{
  "arch": "unet",
  "model": "class-conditioned image diffusion model",
  "dataset": "small renderings of single solids in any pose",
  "train_examples": 395000,
  "image_size": 32,
  "grayscale": true,
  "horizontal_flip": false,
  "conditioning": "class",
  "objective": "edm",
  "cond_dim": 256,
  "targets": ["pattern"],
  "num_classes": 5,
  "cond_dropout": 0.1,
  "norm": "groupnorm",
  "activation": "silu",
  "weight_standardization": false,
  "widths": [64, 64, 128],
  "blocks_per_level": 2,
  "scale_shift_norm": false,
  "attention": false,
  "upsampling": "transposed_conv",
  "init": "kaiming_normal",
  "residual_init": "scaled_by_depth",
  "optimizer": "adamw",
  "lr": 0.0021,
  "beta1": 0.9,
  "beta2": 0.95,
  "eps": 1e-10,
  "adaptive_grad_clip": 0.02,
  "cautious_weight_decay": true,
  "steps": 6700,
  "batch_size": 512,
  "epochs": 8.7,
  "lr_schedule": "step",
  "warmup_steps": 330,
  "weight_decay": 0.3
}
Rows from block 5 of a small class-conditioned image diffusion model, named by matrix and row number. Rows with one number belong to one channel. Each number is 128 + 24 x the weight over its row's rms, rounded and kept within 0 to 255. All counts start at 0.
After each channel's rows are labels from the 100 images, of 14848 (inputs lightly noised), where the channel reaches its highest value: "responds to" is what is common among them; "lies over" is the class under the peak. Only what is clearly more common there than usual is listed. The data: small renderings of single solids in any pose. In brackets: how many of the 100.
# convs0: first 3x3 conv (model.mid.1.convs.0.weight, 128x128x3x3, each kernel summed), inputs 0-127
# convs1: second 3x3 conv (model.mid.1.convs.1.weight, 128x128x3x3, transposed, each kernel summed), outputs 0-127

convs0.54 [ 99 157 108  80 112 128 118 118 126  86 132 163 114 160 155 156 127 169 137 128 123 107 127 147 138 107 107 155  57 111 128 127 106 120  86 118 130 151 118 136 144 120 131 142 137 105 120 105 121 111 119  72 122 139 155 105  99 135 153 118 139 108  99  91 158 161 105 147 134 122 117 149 160 141 105 157 148 163 155 117 117 172 166  95 120 116 142 170  90 100 145 147 155 142 149 117 177 143 118 155  88 129 141 157  96 115 143 106 124 102 123 101  92 147 146 142 147 142 111 127 121 140 177 100 158 175 147 103]
convs1.54 [143 111 131 139 143 107 104 197 118 129  88  92 105 141 102 129 116 100 152 126 130 158 155 146 114 132 153 120 132 129 125 129 150 148 166 108 122 141 128 129 142 132 145 133 101 150 130 143 146 130 162 134 156  93 148 138 146 121  98 176 135  99 173 143 107  43 170 124 159 111 159 102 125 112 176 116 123 108 138 166 130 129 137 121 119 140 176  91 149 123 141 158 136  70 123 115 149 119 124 169 149  99 132 169 183 143 136 115 133 158 162 161 121 137 134 103 121 150 143 161 102 137 110 152 128 121 130 141]
responds to: striped (27)
lies over: solid (93)

convs0.110 [111 124 128 156 138 110 106 208 141 126 149 124 160 197 121 147 127 108  91 126 121 113 126 129  77 116  84 103 127 115  84  99 145 125 142 119 175 122 112 133 115 103 113 113 152 101  95 115 105 115 115 142  92  97 110 106 108 122 109 106 106  91  85 104 125 160 126 142 110 161 153 174 111  93 149 155 139 152 124 130 134 138 135 156 153 144 126 157 168 140 164 170 104 142 129 141 142  97  96 156 138 133 143  90 152 130 128 114 161 147 146 143 163 120  97 136 153 115 143 117 140 117 122 151  90 100 112 128]
convs1.110 [160 123 116 100 135 121 112 116 153 101 128 112 143  85 143 123 109 148 139 120 152 149 127 123 132 143 119 151 114 112 181 113 128 103 154 119 100 142 121 129 134 145 186 118 103 120 146 125 151 187 140 119 154 190 121 105 105 112 108 139 118 180 148 175 124 135 106 131 144 108  76  92 116 140  81 102 167  98 136 144 182 110 125 155 107 147 113 118 132 112 112  97 127 126 120 110 148 143 134 113 144 145 106 135  79 145 123 174  89 149 107 127 125 144 101  74 127 157 130 133 135 144 100 108 174  95 153 143]
responds to: bumpy ball (70); metallic (60); dotted (32)
lies over: solid (97)

convs0.124 [162 147 131 125 136 128 144 208 107 136 120 168 117 168 120   0 150 103 155 111 107  51 136 102 110 102 150 136 144 123 132 125 121 112 157 133 133 171  69 152 131 110 141 113 138 117 113 118 121 128 149 140 139 149 150 125 163 123 120 133 146 134 145 149 116  92  98 126 132 124 146 135 128 134 140 112 132 129 131 150  94 132 139 150 136 166 118 119 112 150 115 138 131 145 133 117 125 133 129 132  92 115 129 140 119 132 110 133 126 116 136 135 141 105 115 145 133 117 168 153 129 132 142  56 117 138 144 120]
convs1.124 [ 99 130 133 128 110 133  99 134 133 121 127  76  99  94 128 191 114 156  87 142 102 211 149 151 143 157 104  97 108 140 115 159 115 114 104 130  91  81 163 108 133 133 139 130  97 139 156 153 145 118  68 137 138 117 157 134 108 104 150 149 116 125 133  94 120 143 134 155 130 145  83 118 126 108 118 145 113 126 136 129 128 160 122 140  90  82 123 137 150 125 109 117 120 101 154 146 144 123 152 148 141 165 122 110 166 116 125 128 128 146 131 115 133 174 107 103 133 125  69 152 137  95 128 176 162 145 128 150]
responds to: plain (95)
lies over: solid (94)

convs0.73 [129 113 133 112 112 122 115 132 142 155 119 143 132 177 128 147 129  93 163 103 134 127 112 139 122 108 122 116 128 148 159 105 147 171 103 115 157 144 119 188  99 127 101 137 178 113 118 132 115  90 153  92  97 150 161 161 147 150 135 155 146 132 108 106 130 160 119 164 158 141 114 108 148 114 104 142 118 129 108 126 100 210 198 149 161 100 107 144 155 158 148 151 132 125 119 171 124 108 116 148 147 108 135 107 137 120 112 101 123 126 172 139 141 130 109 104  89 102 141 150 154 109 147 123 100 161 103 167]
convs1.73 [119 126  98 122 162 133 112 147 152 118 139 103 105  88  98 116 131 133 119 128 125 105 142  98 135 179 148 128 105 120  86 121 101 137 140 169 131 113 157 122 124 113 138 116 106 124  86 115 120 123  57 166 122 118 122 105 135 131 139 129  99 119 145 121  73  89 126 129 153 126 119 145 132 124 115  98 145 163 115 156 139 116  95 131  94 126 124  97  75 119 115 111 104 120 126  91 125 119 131 102  81 141  60 126 124 165 105 169 138  82 100 142 108 115 172 107 171 165 111 152  98 106 129 103 142 125 170 125]
responds to: jack (28); cog (27)
lies over: solid (64)

convs0.101 [121 151  72 129 149 110 135 173 165 145 129 128 161 114 141 128 121 143 180 150 138 134 138 164 108  68 114 166 121 114 111 114 160 127 127 132 117 128 113 140 139 150 138 132 116 114 126 151 149 141 114 131 148 136 179  93 127 138  97 166 142 157 153 162 124 128 121 100  69 121 150 124 108  99  87  98 107 108 163 134 139 123 122  85 123 116 108 131 133 151 127 153  86 103 131  94 110  97  97  67 135 143 138 151  93 110  93 123 112 129 116 137 151  88 139  72 156 165 134 148 123 167 127 153 115 126 129 147]
convs1.101 [110  94 153 116 135 134 107 181  90 120 135 151 135 160 139 138 125 131 111  77 110 116 124 113 135 118 151 119 129 123 124 162 106 151 113 113 115 126 164 133 117  95 137 140 123 109 116 111 122  88 154 112 116 156 144 126 128 102 174  98 134  97 125 102 128 102 146 155 146 131 116 162 105 154 168 161 157 125 146 129 165 118 176 143 128 177 156 126 118 124 139 134 183 175 169 139 135 165 165 179 143 125 163 147 189 119 154 167 149 126 151  96 129 130 125 158  98 103 166 133 125  97 146 151 151 130 123 113]
responds to: plain (94)
lies over: solid (99)

convs0.46 [157 106 130 158 156 133 121  43 136 140 118 119 129 117  91 148 129 156  60 114 136 132  99 131 141 144 142 104 139 108 117 116 118 126 112 167 127  86 126 105 114 121 114 107 142 140  98 130 105 116 146  90 119 134  81 103  68 131 182  79 120 116 139 110 139 143 151 141 170  93  99 130 122 109 107 126 124 129  59 116 143 128 133 100 148 149 153 144 144 130 109 114 100 132  97 129 137 141 119 123 126 103 115  61 127 136 144  96 122 110  89 121 101 100 117 137 130 100 134 127 117 118 111 148 135 125  94  87]
convs1.46 [115 173  66 114 114 122 135 116 129 109 135 140 113 122 148 118 107 146 156 166  97 147 171 139 126 103 124 127 120 129 127 130 122 159 120 119 150 150  90 142 136 126 151 133 123  94 157 162 118 113 147 147 140 115 177 138 176 142 102 171 123 124 121 143 146 120  98 130  74 154 108 136 115 152 119 104 130 128 182 134  93 152 109 164 109  90 106 124 106 121 146 125 177  98 168 143 112 161 159 121 136 158 142 138 134  78 150 104 104 142 168 109 105 124 161 111 139 131  93 140 136 167 158 134 150 173 157 165]
responds to: chain link (29)
lies over: solid (91)

convs0.31 [147  73 111 109 146  96 132 110 145 164 138 141  83 190 117  74 133 107 112 131 131 137 139 120  87 128 152 143 136 155 123 115 137 126 172 141 149 144 120 154 138 125 127 127 167 133 157 129 118 119 138 117  91 114 114 138 120  97  82 127 106  94 138 132 111 123 121  77  81 114 133 122 111 101  91 110 134  94 119 108 131  75 155 142 152 137 133 120 160 117 152 137 140 126 113 132  95  96  99  66 165 118  94  61 170 153 125 133  89 123 122 101 133 129 147 116 142 114 164 153 137 144 132 104 123 129 149 140]
convs1.31 [121 161 128 145 132 128 126 140 103  96  93 152 130  78  70 127 139 113 155 113  67 100 107 151 150 146  89 108 129 136 129 174 182  83  95 169 174 127 132 138 170 136 148 156 139 148  99 143 108 133 116 139 152 158 128 149 147 134 117 102 145 136  76 108 124 147 129 155 100 111 126 115 144 116 152  90 111 161 134 114 126 150 137 133 129 127 152 124 136 134  80 146 133 101 158 130 161 110 176 137  83 114 139 184 132 133 129 133 148 117 140 120 145 159 115 113 125 141 106 124 143 117 100 115 159  87 123 159]
responds to: cube frame (35); spring (30)
lies over: solid (70)

convs0.18 [ 59 104 145 161 123 127 151  59 121 139 146 119 138 142 125 138 128  90 105 124 102 131 146 122 148 128 138  96 175 141 140 115 137 129 136 126 134  94 129 115 119 101  81  98  94 130 117 133 136 129 134 193 117 114  96 117  74  98 124  96 112 120 116 149 112 155 134 126 181 106 125 135  67 118 126 123 107 139  94 133 148 114 120  94 112 142 116 138 172 111 137 128 103 128 169 136 115 142 116 168 141 150 103 108 138 148 123 105 124 121  90 121 106 111 106 122  97 120 125  97 111 113  73 159 101 110  94  88]
convs1.18 [133 155  65 117 119 131 104 138 125  99 146 138 128  67 108 135 109 159 139 149 124 175 147 143 134 194 110 154 114 128 133 166 107 159 147 126 148 143 106 145 153 141 143 135 137 146 151 159 129 160 125 153 196 104 183 123 145 172  94 146 125 168 120 138 121 121 126 121 123 129 150 139 114 134  98  99 140  89 159 141  99 107 129 175 122 112 132 113 107 116 164 109 144  99 118 111 136 155 159 144 147 184 102 136 104 135 127 114  85 115 128 129 130 123 127  99 161 143 113 145 109 144  90 138 148 162 133 153]
responds to: metallic (91); sphere (63)
lies over: solid (96)

convs0.88 [155 112 117 165 130 116 103 108 106 123  95 127  91  78  83 124 178 154 154 109 119 126 161 152 130 151 131 136 147 137 169 156 106 110 106 155 125 133 126  97 107 105 117  96 113 137 118 123 123 110 135  91 143 108 111 118 119 156 147 108 106 105 111 100 119 104 138 129 137 159 171  87 150 150 157 167 131 124 120 143  88 123 134 160 106 162 140 132 137 132  97 137 154 122  86  99 147  88 118  58 102 119 100 153 111 101 111 159  98  87  82 159 142 160 115 163 128 121 165 135 138 107 116 117 154 108 111 120]
convs1.88 [147 156  87 120 139 129 107 115 140 153 132 109 144 113 119 148 106 140 109 181 128 204 123 127 110 138 127 152  98 133 135  68 123 149 136  79  77 105 108 161 113 152 145 133 112 125 157 137 136 158 130 119 130  99 159 135 143 134  93 184 128 174 136 166 128 144 131 125 151 155 121 110 130 104 120 143 119  86 143 139 114 154 139 128 119  93 106 130 147 135 153 108  95 103 113 142 155 131 102 166 182 139 110 142 138 150 113  83 133 152 133 163 117 122 121  98 138 152  72 129 146 158 130 127 123 131 164 172]
responds to: striped (29)
lies over: solid (65)

convs0.106 [119 115 127 119 126 131 182 189 132 142 124 100 125 198 143  96 142  77 141 126 151  89 136 134 133 114 148 121 135 127 140 167 149 143 152 107 133 151 101 166 107 143 122 159 134 105 131 133 139 133 121 137 126 120 123 126 122 112  86 135 128 111 145 134 140 201 139 136 108 140 165 129 138 108 111 115 148 149 149 149 107 169 125  87 132 133  82 152 125 121 111 161  68 133 146 118  69 106 107  50 116 104 127 104  93  97 134 106 118 129 147 134 156  87 130 119 129 144 135 134 125 132 134 109 117  95 122 113]
convs1.106 [137 120 143 119 125 119  90 133 119 168 143 121 108 154 126 154 111 170 114 149  88 132 161 118 132  74 115 128 106 125 156 115 147 153 118 149 148 129 170  92 105 109 167 116 114 112 129 163 150 121 131 176  93 146 136 136 116 132 129  98  99 112 147 107  87 103 101  79 142 120  92 125 113 116 129 123 100 114 115 106 157  75 150 186  92 132 168  98 100 109 105 106 134 141 183 142 124 163 137 183 112 133 115 118 161 122 132 131 118 153 121 124 115 171 133 137 112  91 146 177 101 123 122 139 129 163 125 110]
responds to: star block (46); jack (39)
lies over: solid (100)

convs0.91 [143 120 108 153 130 147 125 120 132 136  98 138 114 150 129 125  83 108 101  94  84  95  75  83 116  94  47  89 114 126  94 102 136  99 118 173 152 129 130 112 106 106 148 104  97 125  90 154 112 112 118 154 162 151 133 127 137 196 149 141 119 144 117 152 101 129 102  96 162 138 147 135 111  96 127 147 108 111 118 115  83  99 101 133 111 139 101 124 130 117 103 131 112 129 118 115 159 155 140 158 146 151 147 159 128 142 170 142 143 154 126 159  97 115 114 132 108 124 103 141 116 115 101  91 135  97 107 115]
convs1.91 [125 148  83 111 126 109 125 149 134 115 143 117 113 128 134 103 114 144 173 166 201 169 145 144 117 142 104 122 140 143  90 138 100 148 152  71 129 121 107 132 133 131 108 116  97  92 156 111 127 147 116 120 114 113 155 135 171  95  98 168 131 110 171 139 159 132 136 164 132 138 118 150 130 164 142 119 131 125 135 200 135 139 117 162 123  98 113 130 118 124 188 136 128 110 124 145 103 169 111 103 111 102 108 105 128 123 108 126 109 171 130 129 120 107 154 123 155 159 117 124 126 136 172 103 125 184 172 130]
responds to: bumpy ball (27)
lies over: solid (63)

convs0.49 [134 100 138 143 108 151 143  50  97 148 113 123 131  86 141 107 117 148  33 100 114 135 126 104 149 158 169  90 128  77 107  95 127 117 131 134 103 115  98 125 112 150 110 131 132 110 130 126 104 122 124  86 140  99  92  80  78 104 159 126 105 105 158 144 136 122 122 148 148 131 162 111 117 138 138 137 120 121 115 122 140 159 127 144 112 118 146 149 103 145  94  98 126 128  98 118 136 131 145 113  96 130 154  81 139 138 147 175 145 132  87 132 104 161 124 122 116  94 121 136 145 117 142  97 116 147  99 115]
convs1.49 [183 141  89 119 172 115 149 105 133 130  66 145 136 116 105 104 139 123 191 130 140 109 165 111 102 104 149 150 122 113 145 172 138 187 124 137 192 180 123 147  93 130 136 145 148 126 122 136 136  90 161 139 119 161 132 155 161 167 120 147 124 142 139 139 153 131 110 123 138  92 128 139 117 102  90 128 130 157 149  97 104 133 120 147 145 146 104 125 151 121 159 117 142 144 145 128 108 153 122 132 141 145  96 132 129 104 126 123 124 123 186 142 122  92 168 136 124 150 143 118 137 176 157 146 158 122 139 170]
responds to: cube frame (37)
lies over: solid (70)

convs0.112 [110 142 118 144 103 147 177  74 138 161  96 105 149  96 120  93 133 111  87 136 114 118 137  77 116 128 179 110 148 132 126 121 133 125 152 183 118 140 159 145 126 122 136 145 126 128 119 115 112 122 164 120 124 125  89 107 114 126 127  53 131  74 104 118 115 121 156 130 118  93 152 134 135 103 159 151 140 163 102 126 169 106 111  72 151 181 145 111 112 120 101  79 164 127 146 142 116 117 133 122 128 123 142 139 153 148 119 104 136 116 146 131 104 137 117 129 125  94 116 139 144  83 141 177 135 134  96  98]
convs1.112 [145 107 115 126 110 129 119 135 136 138  94 132  85 139  90 127 143 136 148 166 127 114 130  91 111 129 134 154 142 133 155 177 124 140 116 183 166 105  72 110 129  98  97 182 144 116 137 139 114 113 141 144 140 146 108 138 109 125 124 135 126 122 151 112 128 134 124 132 143 107 122 131 116 168  85 147  95 143 119 125 135 165 126 128 125 126 101 153 103 126 108 150 172 103 107 150 108 149 145 144  83 145 134  97 114  99 167 120 116 146 148 102 186 151 135 125 130 119 140 185 141 123 197 107 194 141 172 145]
responds to: cube frame (39)
lies over: solid (65)

convs0.117 [134 131 154 142 145 183 131 208 120 153 113 102 138 154 127 136 139 124 125 131  64 153 147 133 139 115 169 109 133 144 156 134 149 149 114 137 109 126 177 139 141 119 129 107 133 109 158 139 152 121 132 223 152 143 128 156 171 151 108 133 149 117 162 114 109 136 127 167 139 166 111 135 147 100 163 156 141 156 123 139 128 118 136 128 112 134 124  80 136 139 120 104 115 121 157 155 143 127 149 153 112 142 113 127 101 126 125  93 161 129 158 108 155 160 125  94 128 100  79 144 139  98 142 158 128 125 144 167]
convs1.117 [178  99 106 113  92 129 115 151 114 148 130 153 120 159 132 124 134 155 145 118 183 110  93 106 102 113 109 199 148 124 140 137 103 118 141 158 154 143  99  86 101 117 122 139 121 111  99 101 100 177 154 174 147 167  98 101  77 123 150  90 119 145 114 142 149 125 138  97 186  96 133 165 116 155  73 132 149 116 126 142 169 123 126 117 145 147 110 166  90 125 131 125 127 153 118 122 102 146 111 130 121 113 154  97 127 154 137 140 125 111 110  97 140 116 125 134 139 143 180 145 110 129 122 110 136 132 120 102]
responds to: dotted (48)
lies over: solid (91)

convs0.81 [ 80 102 113 123  96 119  88  48 147 109 119 142 134 189 128 137  98 121  92 142 117 127 180 112 161 132  96 119 103  93 136 135 128 101 101 130 156 139 117 126 134 129 149 127 101 103 112 121 135 114  97 108 104 113 135  89  89 117  99 115 103 144 103 108  96 133  95 103 164 113 100 129  78 125 118 132 117 105 128  90 122 104 128 160 127 128 121  85 163 138 138  90 171 126 147 105  91 133  98 137 119 122 113  93 144 111 104  99  95 147 109 122 120 125 115 128 112 126  93 129 133 136  78 131 146 161 117  89]
convs1.81 [173 152 159 119 171  96 133 141 126 122  73 115 155  92 130 132 100 112 181  84 127 146 111 154 109 151 147 111 115 119 136 137 141 135 147 160 145 108 116 148 144 127 138 118 118 165 127 144 128 117 125 112 169 155 125 139 136 113 125 138 147 122 147 113 164 120 154 189 146 107 115 112 153 136 146  86 148 164 126 154 159 161 100 166 141 117 130 147 204 121  96 145 120 128 127 137 148 127 155  86 143 129 129 176 164 130 125 138 122 122 163 133 124 169 114  91 133 152 104 142 162 144 123 151 156  87 137 172]
responds to: bumpy ball (48); spring (31)
lies over: solid (89)

convs0.96 [142 125 106 144 129  87 114 110 125 147 112 131 137 149 115 119  99  91 168 114 144 105 135 143  98  91 154 136 136  95 105 141 119 137 160 109 132 135 122  98 121 159 130 114  98 139 103 118 146  93 112 243 178 130 127 139 137  93  74 129 141 170 189 128 106 162 104 124  94 134 157 135 117 107 123 105 146 128 125 156 172 149  99 109 126 139  83 126 133 128 140 158  83 118 131 112 108 152 131 125 135 137 118 143 112 134 114 151 128 130 131 144 136 111 135  99 147 141 143 150 123 138  95 143 123  71 110 135]
convs1.96 [101 116 126 121 109 143 125 130 110 163 113 144 140 127 103 142 146 135 114 163 122 135 150 125 128 192 121 140 144 152 152 153 126 124  90 145 113 154 122 158 136  90 125 148 156 127 146 113 147 158 156 172 144 162 164 115 109 173 140 109 123 114  94 121 119 131 139 127 148 126 123 141 116 140 139 160 133 119 138 140 165 136 203 114 164  96 106 119 115 118 152 148 176 134 129 151 146 111 134 177 196 140 142 124 147 151 137  85 143 120 140  91 181 139  96 139 103  78 126 145 158 105 130 144 119 144  76 156]
responds to: dotted (61); checkered (26)
lies over: solid (88)

convs0.23 [168 114 111 105 160 132 130 248 114 136 123 123 138 108 113 118 137 148 140  99 133 137 118 100 145 137 121 123 139 149 127 137 114 139 116 139 108  89 142  97  87 117 123  91 133 124 117 139 132  89 133 142 124 113 128 149 154 135 136 121 125 129 147 147 162 145 153 161 164 189 110 112 156 150 164 119 153 124 149 197 144 101 112 149 104 122 109 123 138 124 129 158 113 114 131 134 119 115 135 142 146 131 107 117 123 125 132 155 132 173 127 162 166 118 138  93 113 161 110 158 115 121 135 156 178 147 143 186]
convs1.23 [136 111 114 148  83 151 107  97 111 104 180 152 132 133 125 158 129 133  85 158 110  96 121  91 119 156 110 146 114 142 129  66 113 108 135 106 117 140 129 154 105 129 174 143 132 127  94 106 129 220 120 157 147 149 154 115 125 117 153 114 109 157  89 132  99 141 130 107 112 110 143 144 114 117 103 157 124 113 110  78  91 140 144 125 162 134 111 129 110 133 115  95 150 137 133 121 138 119 150 165 124 151 141 146  76 143 125 120 159  92 115 127  98 132 104 150 134 102 161 143 132  97  95 116 109 101  86 105]
responds to: jack (38); star block (29)
lies over: solid (89)

convs0.26 [148 118 108 140 137 131 132 183 163 168 121 105 149 137 131 127 100 121 108 147 131 155 119 148 121 140 157 121 152 151 139  97  92 143 133 139 130  91 111 110 107 143 152 133 133 108  95 125 129 145 122 131 108 108 137 142 135 134 149  77 117  90  93 128 133 129 151 150 131 110 132 176 155 125 125 143  92 106 115 114 162  89 163 140 168 115 140 114 125 168 110 124 151 100 143 165 172 146 114 184 182 171  97 145 147  76  97  98 139 152 126 143 109 139 103  69 118 146  77 150 106 123 135 145 108 102 114 139]
convs1.26 [137 129 117 112 137 112 116 182 124  87 138 170 110 111 121 108 113 122 160 124  99  79 139 132 145 121 129 172 118 106 134 116 168 119 156 145 129 140 124 172 143 143 159 110 105 132 110 128 100 134 136 162 123 122 132 113 156 129  93 126 136 153 144 149 141  89 115  99 109 106 151 116 105 126 129  99 158 143 150 119  91 136  80 103 120 154 136 122 111 112  90 119 146 119 101  59 110 117 173 134  94 104 116 187 111 191 140 189 103 133 130 120 108 127 156 143 118 143 168 124 134 158 108 100 105 111 151 110]
responds to: spring (47)
lies over: solid (88)

convs0.5 [137 133 130 145 148 162 157 126 109 159  96 162 115 125 111 122 100 117  76 104  94 145 111 142  86 116 121  94 144 153 109  82 157 120 113 130 167 124 129 102 129 135 102 132 149 134 117 115 152 124 122 189 140 137 117 128 124 132 145  92 103 123 126 118 111 119 122 107 159  92 105 123 127  62 120 126 110 105  79  91 143 107 138 125 141 115 155 163 165 121 161 148 136 113 146 202 118 151 103 153 151 108 108 127 199 139 130  96 134 101 119 128 131 122 143 121 112 108 147 114 101 131 166 127 101 141  78 147]
convs1.5 [146 161 106 125 113 121 110 173 110 101 154 109 111  83  96 134 122 109 132 158 101 129 138 134 140 155 146 169 116 128 172 142 160 139 118 131 148 140 102  94 130 129 161  90 119 138 115 144  69 130 143 141 125 110 148 116 131 135  60 140 138 156  90 139 116 116 105  78 114 109 119 112 125 123 134  95 129 134 166 103  77 147 116 160 113 135 157 113  99 128  78  92 133 100 135  89 160  97 177 161  90 118 109 147 128 127 123 126 101 131 135 121  83 154 122 113 128 138 151 138 126 149  73 106 104 123 156 132]
responds to: spring (45)
lies over: solid (72)

convs0.119 [112 148 120  97 126 104 131 115 133  96 152 148 128 142 157 119 122 132 131 145  51 155 149 140 128 136 140 115  92 113 160 133 142 141 137 123 122 144 134 121 123  84 183  81 135 115 157 155 127 118 138  78 110 157 117 152 167 138  82 103 131 148 141 106 134 127 110 146 126 171  95 156 140 145 145 117 166 179 117 133 146 128 134 164 119 131  98 101 120 130 145 112 190 140 141 149 125 144 132 133 145 140 110 105  88 132 152 131 136 106 162 143  91 145 100 150 156  70 167 144 140 145 107 152 131 145 134 187]
convs1.119 [113  81 117 138 113 137 111 158 140 146  90 128 101 135  82 106 135 131 144 135 157 120 133  91 120 136 188 139 143 149  71 147 114 142 139 163 143 125 156 155 142 130 113 146 110 133 110 117 126 141 114 152 146 101 122 114 116 131 161 104 111 104  82 139  87  59 185 131 147 105 188 137  96 124 142 123 108 101 140 164 148 141 136  83 145 135 111 110 113  89 141 122 130 124 118 103  87 101 118 103 107 120 109 132 136 144 138 116 142 111 126 113 154 124 180 155 134 176 133 172 103 105 132 119 124 127 138  85]
responds to: spring (33)
lies over: solid (69)

convs0.61 [138 115 139 153 134 142  83 140 140 144 143  84 114 104 136  60 100 130 106 134 156 112 119 101 144 155 154 114  90  68 118 109 141  84 162 116 127 101  88 141 131 146 132 129  96 107 112 104 115 131 126 191 134 110 110 111 102  98 121 113 134 167 159 155  79 138 113 117 172 106 116 126  99 102 139 122 152 114 127 137 148 105 123  94 122 166 121  63  93 146 142 118 105 119 153 118 144 148 108 153 110 110 128 110  92 150 136 144 113 126 105 112 132 111  91  93 129 120 132 129 127 114 111  99 128  74 126 100]
convs1.61 [134 122 120 139 145 133 164 145 102 134 113 148 157 140 101 107 132 154 112 102 127 139 131 139  98 133 122 132 135 127 112 168 111 143 102 199 183 160 129 113 111 143  93 155 170 150 144 134 140 145 169 143 178 162 129 137 108 196 145 150 117 120 113 108 138 182 143 121 162  97 168 148 120 148 119 157 105 123 148  92  88 140 168 120 141 141 143 167 142 133 139 123 136 146 120 141 107 132 141 112 169 160 127 111  98  92 143 108 136 116 136 155 195 122 117 136 113 113 140 127 117 126 134 180 132 147  92 122]
responds to: dotted (38); sphere (36)
lies over: solid (75)

convs0.63 [145 133 109 103  82 101  73 223 134 140 116 102 113 128 142 141  70  91 150 134 156 100 114 115 146 119 107 154 100 125 158 128 121 103 107 140 131 116  97 127 125 124 129 116 161 119 102  99 108 151 102 188 146 142 112 137 137 155 154 132 144 136 153 153 129 140 106 159 161 141 135 154 145 142 123 149 108 140 136 118 118 136 150 106 124 100 129 158 149 175 101 106 107 138 149 128 147 137  86 172  98  81 120 147 123 109  83 123 141 145 130 103 134 155  96 108 108 139 158 142  97 142 137 109 141 100 132 105]
convs1.63 [130  89 133  90 150 114 112 115 100 138 118 164  95 123  79  95 100 177 125 112 135 132 160 114  96 105  96  95 117 108  95 174 120 123 164 131  94 119 143  93 118 140 144 126 108 146 122 138 155 111 122 111 119  86 149 120 146 170 113 113  88 106 127  95 160  90 138 129 153 110 114 159  80 118 147 131 179 121 127 169 141 113 122 142 102 137 117 128 116  91 170 161 179 137 104 128 115 139 169 169 154 143  76 119 135 144 134 161 132 138 137 112 149 120 168 143 118 140 136 137 124 121 129 150 136 154  95 151]
responds to: star block (28)
lies over: solid (84)

convs0.72 [115 105 125 150 128 124 164 164 124 128 141 190 123 176 124 138 141 131  96 123 108 108 123 129 150  87 107  43 161 129 103 119 126 108 126  82 124  84 105  80  87  86 119 103  98  74  92 120 120 122 116 190 136 137 118 107 130 140  98 105 113 115 128 158 131 150 101 140 158 150 131 146  72 115 151 138 124 141 138 161 120 109 145 150 116 110 138 129 167 122 129 141 150 163 183 131 106 141 139 148 146 124 126  98 117 109 158 132 145 161 132 139 145 109 133 101 102 126 129 122 124 109 118 129 107 108 124 136]
convs1.72 [155 123 125 130 125 120 127 148 142 152 116  47 135 100 122 144 121  96 138  97 143 172 128 119  93 197 135 136 101 114 125 113 138 123 143 166 160 144 127 115 151 140 118  84 148 156 180 111 153 122 121 137 178 142 136 125  94 128 132 157 133 127 132 115 104 133 156 100 174 105 135 115 142 113  92 127 143  88 158 101 154 137 142 176 129 127 183 139 180 121 148  98 108 100 113 104 169 129 117 155 159 150 109 136 135 158 125 132  81 134 128 132 123 147  93 114 147 121 109 143 123 155  87 146 129 101 121 124]
responds to: metallic (62); sphere (43)
lies over: solid (98)